{
  "model": "image classifier",
  "dataset": "rendered solids tumbling over patterned floors",
  "train_examples": 97500,
  "image_size": 24,
  "crop_scale_min": 1,
  "horizontal_flip": false,
  "translate": 0.12,
  "cutout": 0.25,
  "targets": ["its colour"],
  "num_classes": 12,
  "arch": "vgg",
  "norm": "batchnorm",
  "activation": "leaky_relu",
  "depths": [5, 5, 5],
  "kernel_size": 3,
  "stem": "deep",
  "widths": [96, 144, 208],
  "downsampling": "stride",
  "loss": "binary_cross_entropy",
  "init": "torch_default",
  "optimizer": "adamw",
  "lr": 0.0034,
  "beta1": 0.9,
  "beta2": 0.95,
  "eps": 1e-10,
  "steps": 39600,
  "batch_size": 64,
  "epochs": 26.0,
  "lr_schedule": "wsd_sqrt",
  "decay_fraction": 0.4,
  "final_lr_fraction": 0.1,
  "warmup_steps": 790,
  "weight_decay": 0.03
}
Rows from block 8 of a small image classifier, named by matrix and row number. Each number is 200 + 30 x the weight over its row's rms, rounded and kept within 0 to 999. All counts start at 0.
After each channel's rows are labels from the 100 images, of 14976, where the channel reaches its highest value: "colour at peak" is the nearest of a few named colours to the mean colour under the peak; "top examples" is what is common among them. Only what is clearly more common there than usual is listed. The data: rendered solids tumbling over patterned floors. In brackets: how many of the 100, against the usual share in percent.
# conv: 3x3 conv (model.blocks.8.conv.weight, 144x144x3x3, each kernel summed), inputs 0-143

conv.140,242,212,176,173,215,227,187,169,198,224,198,189,192,204,202,204,178,220,155,201,227,125,191,178,199,174,219,179,213,206,239,206,177,206,205,148,161,177,177,179,172,189,196,207,183,130,118,146,190,208,201,204,237,234,238,208,204,233,194,191,212,220,206,231,181,132,191,244,193,115,197,184,221,235,171,207,259,165,227,214,198,243,209,182,209,214,131,178,182,170,224,224,201,199,192,154,190,219,191,176,221,215,201,223,184,190,216,183,206,187,150,214,180,240,194,193,177,176,214,229,235,236,220,223,212,171,214,156,138,211,178,233,176,110,145,190,208,138,183,175,134,183,157,170
colour at peak: green (30 vs 2.5)
top examples: teal object (55 vs 19.2); its colour: teal (49 vs 8.4); dodecahedron (25 vs 9.4)

conv.115,205,160,193,172,168,137,223,209,210,242,216,139,211,199,173,166,156,200,136,164,154,214,215,130,201,154,172,197,176,219,218,148,202,183,225,185,162,222,161,217,204,220,201,166,193,237,222,130,187,163,173,118,184,226,225,157,208,242,179,194,173,184,202,200,178,247,152,188,165,204,181,158,204,162,156,189,212,227,205,180,179,185,180,201,178,241,208,218,267,182,209,220,115,186,190,164,210,208,203,153,207,190,182,199,140,191,183,157,201,155,229,206,194,204,211,189,203,192,149,176,208,218,178,213,198,248,204,228,230,128,236,184,178,209,182,201,216,209,196,160,246,188,204,208
colour at peak: blue (59 vs 0.3)
top examples: blue object (79 vs 19.1); its colour: blue (71 vs 8.4); sphere (27 vs 9.7)

conv.4,273,296,204,196,208,257,207,207,186,210,205,233,200,190,198,238,216,201,196,202,250,203,203,190,161,210,209,179,193,216,198,181,183,210,241,160,171,226,227,173,143,239,211,188,181,154,204,214,220,185,206,201,192,224,203,228,195,184,218,190,207,220,203,209,246,168,217,226,258,205,200,205,261,275,197,256,229,212,220,203,217,283,183,194,190,198,157,178,241,215,229,223,217,224,205,242,247,202,169,216,192,217,186,224,201,215,192,198,196,196,177,206,213,216,252,223,221,194,227,218,262,223,208,187,213,170,212,139,204,227,173,246,251,185,230,192,170,130,167,200,120,238,124,193
colour at peak: brown (48 vs 22.7)
top examples: orange object (45 vs 18.6); its colour: orange (41 vs 8.1); purple object (39 vs 18.5); its colour: purple (27 vs 8.3)

conv.84,244,211,195,205,139,210,212,171,187,167,218,181,238,187,188,213,182,154,213,198,196,205,156,171,152,205,177,176,234,204,232,183,182,162,222,169,156,226,151,181,131,233,214,162,195,169,168,174,186,235,198,195,240,177,213,245,245,194,199,210,162,199,223,196,190,171,172,229,206,123,225,171,259,213,234,239,216,207,175,196,202,246,201,204,167,221,171,194,213,202,191,115,216,237,217,228,207,213,204,202,176,210,144,195,180,214,206,174,183,228,215,240,219,216,169,199,214,223,188,232,265,190,213,216,191,194,200,156,163,180,225,232,188,127,199,196,174,171,162,172,118,155,123,175
colour at peak: blue (44 vs 0.3)
top examples: blue object (60 vs 19.1); its colour: blue (52 vs 8.4)

conv.80,261,261,197,186,203,185,248,192,165,197,186,214,197,217,201,232,217,166,191,226,181,195,166,170,169,195,207,175,205,212,221,188,183,209,220,166,91,221,207,184,150,172,195,205,165,164,214,168,188,207,214,197,212,213,199,197,196,209,202,192,192,195,192,180,189,250,191,202,209,215,190,194,262,234,194,207,245,217,235,207,189,279,130,204,169,207,163,176,207,170,198,164,192,238,195,220,210,212,186,229,159,233,180,207,170,241,167,216,189,218,211,203,203,221,200,200,300,216,230,217,277,181,178,196,195,195,239,143,236,191,180,241,212,127,188,153,166,128,188,187,163,218,139,183
colour at peak: blue (45 vs 0.3)
top examples: blue object (85 vs 19.1); its colour: blue (79 vs 8.4)

conv.38,251,296,161,186,213,232,209,197,208,237,163,197,199,196,213,230,231,199,164,210,217,154,193,167,192,189,218,168,195,213,207,226,153,244,196,169,154,244,175,167,165,186,165,206,166,139,203,160,179,237,197,204,220,170,214,247,204,203,200,205,230,203,177,208,196,200,218,231,214,152,218,222,267,251,213,224,214,184,215,210,194,248,174,180,173,205,128,206,184,186,202,199,186,234,195,227,240,197,169,213,189,236,169,213,160,199,197,211,201,179,162,206,178,221,186,200,238,199,224,192,251,233,206,220,225,170,226,148,225,200,221,258,200,117,217,183,151,111,204,176,159,230,144,220
colour at peak: green (41 vs 2.5)
top examples: teal object (59 vs 19.2); its colour: teal (54 vs 8.4); green object (45 vs 18.4); its colour: green (42 vs 8.1)

conv.131,233,210,169,167,208,242,193,176,206,242,197,198,182,185,212,197,180,208,154,184,220,125,192,172,184,174,198,172,204,202,246,196,186,199,176,174,159,173,178,191,189,194,202,176,202,129,130,147,191,217,208,193,198,232,246,202,211,251,206,198,192,225,206,231,187,137,186,248,192,123,199,155,219,224,164,198,257,175,236,206,198,238,192,174,192,216,145,186,179,159,226,224,199,206,190,162,202,218,168,166,229,224,211,236,193,201,189,185,198,174,150,208,175,229,185,196,165,167,215,225,234,241,222,217,213,154,216,174,142,219,170,221,161,110,150,151,211,152,202,164,141,187,171,178
colour at peak: green (35 vs 2.5)
top examples: teal object (59 vs 19.2); its colour: teal (54 vs 8.4); green object (38 vs 18.4); its colour: green (31 vs 8.1)

conv.1,230,238,236,176,178,186,187,220,208,224,219,246,204,221,197,228,192,195,218,232,195,190,192,200,164,221,205,155,201,226,200,188,201,172,204,136,228,221,206,125,99,215,236,218,166,168,194,261,222,166,210,207,219,217,173,216,220,193,205,198,199,196,195,238,226,227,234,188,246,186,185,213,244,139,202,252,206,200,170,155,228,204,192,202,212,207,145,149,216,192,179,187,168,215,201,257,207,188,186,221,182,206,164,192,133,195,238,225,159,162,179,209,220,185,221,196,191,194,243,201,210,220,212,194,205,238,188,146,250,191,146,237,239,220,244,191,211,133,205,200,138,220,116,164
colour at peak: brown (53 vs 22.7)
top examples: red object (61 vs 18.7); its colour: red (58 vs 8.3); its colour: pink (27 vs 8)

conv.65,203,194,188,191,163,207,213,150,196,225,197,144,233,223,168,153,230,229,190,173,200,213,177,125,213,195,240,159,236,216,210,139,158,165,253,189,164,232,145,169,169,206,196,215,151,216,206,121,214,200,191,185,235,165,238,239,202,214,187,198,185,188,224,177,181,234,230,165,182,170,181,190,197,224,208,185,170,174,227,227,178,191,260,168,188,162,183,188,222,169,254,203,192,208,192,227,170,218,199,197,154,214,117,191,193,182,183,216,218,208,227,217,195,242,213,203,264,199,174,171,273,219,181,238,158,250,190,191,223,217,181,220,231,146,230,221,146,187,216,182,208,190,144,173
colour at peak: blue (44 vs 0.3)
top examples: blue object (68 vs 19.1); its colour: blue (62 vs 8.4); teal object (45 vs 19.2); its colour: teal (34 vs 8.4)

conv.39,212,214,169,164,157,182,217,183,220,133,215,115,216,171,136,176,211,219,203,236,227,190,175,176,197,191,168,165,223,217,201,187,186,214,212,195,148,242,180,173,89,225,182,243,185,179,198,120,188,181,234,204,224,176,199,228,221,185,180,190,221,196,206,185,179,242,183,196,194,186,213,169,195,253,231,186,154,181,188,202,146,181,182,200,222,178,157,177,219,195,186,162,151,206,210,245,178,230,226,173,205,233,145,183,183,227,209,176,203,177,209,224,190,220,208,208,234,220,178,202,244,182,202,216,209,190,223,189,204,187,197,210,186,185,226,241,184,171,172,213,238,210,67,221
colour at peak: blue (52 vs 0.3)
top examples: blue object (86 vs 19.1); its colour: blue (79 vs 8.4)

conv.99,275,270,184,231,209,242,199,207,173,240,170,217,221,192,210,241,233,199,214,225,230,192,213,198,186,190,228,162,224,209,182,228,165,226,207,168,160,243,172,198,185,206,180,227,170,192,200,199,194,229,213,175,219,199,202,276,206,219,208,201,210,209,188,185,215,244,233,224,221,173,238,204,270,221,242,260,208,201,207,210,176,302,160,207,199,177,177,218,195,227,199,183,239,237,234,244,240,198,211,216,159,207,186,207,225,191,198,223,180,241,181,201,201,225,207,204,278,211,187,211,277,239,197,198,231,183,190,149,246,189,218,238,256,147,224,209,167,156,187,176,143,244,184,199
colour at peak: green (29 vs 2.5)
top examples: teal object (47 vs 19.2); red object (44 vs 18.7); its colour: teal (42 vs 8.4); its colour: red (31 vs 8.3)

conv.5,261,249,180,175,199,185,208,210,173,214,205,198,197,200,173,213,193,201,196,215,166,181,172,164,163,205,200,164,182,197,219,169,178,205,222,167,135,194,212,169,119,181,204,174,189,138,178,193,190,193,211,166,215,227,212,153,212,220,215,208,193,186,205,185,186,261,176,190,198,183,197,197,239,190,172,214,239,193,234,186,221,248,180,186,159,217,155,175,216,113,181,224,175,226,183,220,212,226,181,238,161,207,166,182,135,199,187,217,175,169,197,218,189,223,208,196,282,168,212,233,270,192,187,224,211,193,202,181,231,204,187,253,182,152,191,135,166,124,184,191,147,199,114,180
colour at peak: blue (37 vs 0.3); green (36 vs 2.5)
top examples: blue object (56 vs 19.1); teal object (54 vs 19.2); its colour: blue (49 vs 8.4); its colour: teal (47 vs 8.4)

conv.135,246,182,200,198,92,224,207,193,195,202,231,211,202,175,209,165,180,216,237,186,184,167,174,209,148,194,151,169,188,175,220,158,211,168,206,181,144,192,192,165,123,195,247,154,219,165,206,143,231,219,209,169,209,198,183,222,224,220,189,181,171,170,203,217,182,174,191,216,144,191,233,200,230,192,227,177,217,193,246,185,225,215,232,179,167,257,187,201,204,162,191,149,206,222,214,243,203,202,194,214,184,199,112,199,173,236,204,180,191,217,225,189,196,198,169,194,210,170,148,230,235,189,200,224,178,185,196,177,133,233,176,226,166,192,150,150,179,170,180,174,200,148,118,175
colour at peak: blue (42 vs 0.3)
top examples: blue object (59 vs 19.1); its colour: blue (50 vs 8.4)

conv.137,252,274,148,150,199,202,223,203,227,245,171,236,199,163,207,215,252,234,201,192,186,162,227,179,197,198,191,205,201,204,196,159,182,216,219,167,214,247,195,189,233,209,178,211,170,195,217,308,194,143,225,169,138,170,240,160,147,244,226,217,194,252,212,223,183,234,224,239,207,187,214,209,191,263,221,232,204,214,242,184,202,264,184,189,205,207,207,209,224,235,185,229,188,225,197,264,211,209,197,212,229,236,183,205,217,208,203,244,227,199,188,188,189,167,233,195,257,168,199,188,220,222,209,229,210,170,221,146,214,251,131,208,219,181,248,231,224,180,215,224,193,242,214,229
colour at peak: black (74 vs 1)
top examples: black object (82 vs 19.3); its colour: black (76 vs 8.8)

conv.134,220,255,173,171,260,203,175,178,211,206,193,201,222,226,170,211,217,224,201,166,199,170,169,197,187,186,221,191,187,226,178,164,155,165,241,161,158,200,199,184,166,184,198,153,177,169,145,214,176,201,147,263,188,165,205,165,187,175,168,169,202,200,180,158,163,148,202,209,179,179,195,171,183,271,175,160,211,166,193,270,206,236,177,217,248,164,162,160,212,228,205,238,188,224,217,163,189,199,192,220,169,222,200,212,214,209,150,195,198,224,159,199,173,216,181,188,246,223,259,205,199,149,138,181,196,149,236,142,138,180,218,166,194,172,193,202,169,141,180,217,151,232,185,227
colour at peak: blue (66 vs 0.3)
top examples: blue object (96 vs 19.1); its colour: blue (91 vs 8.4)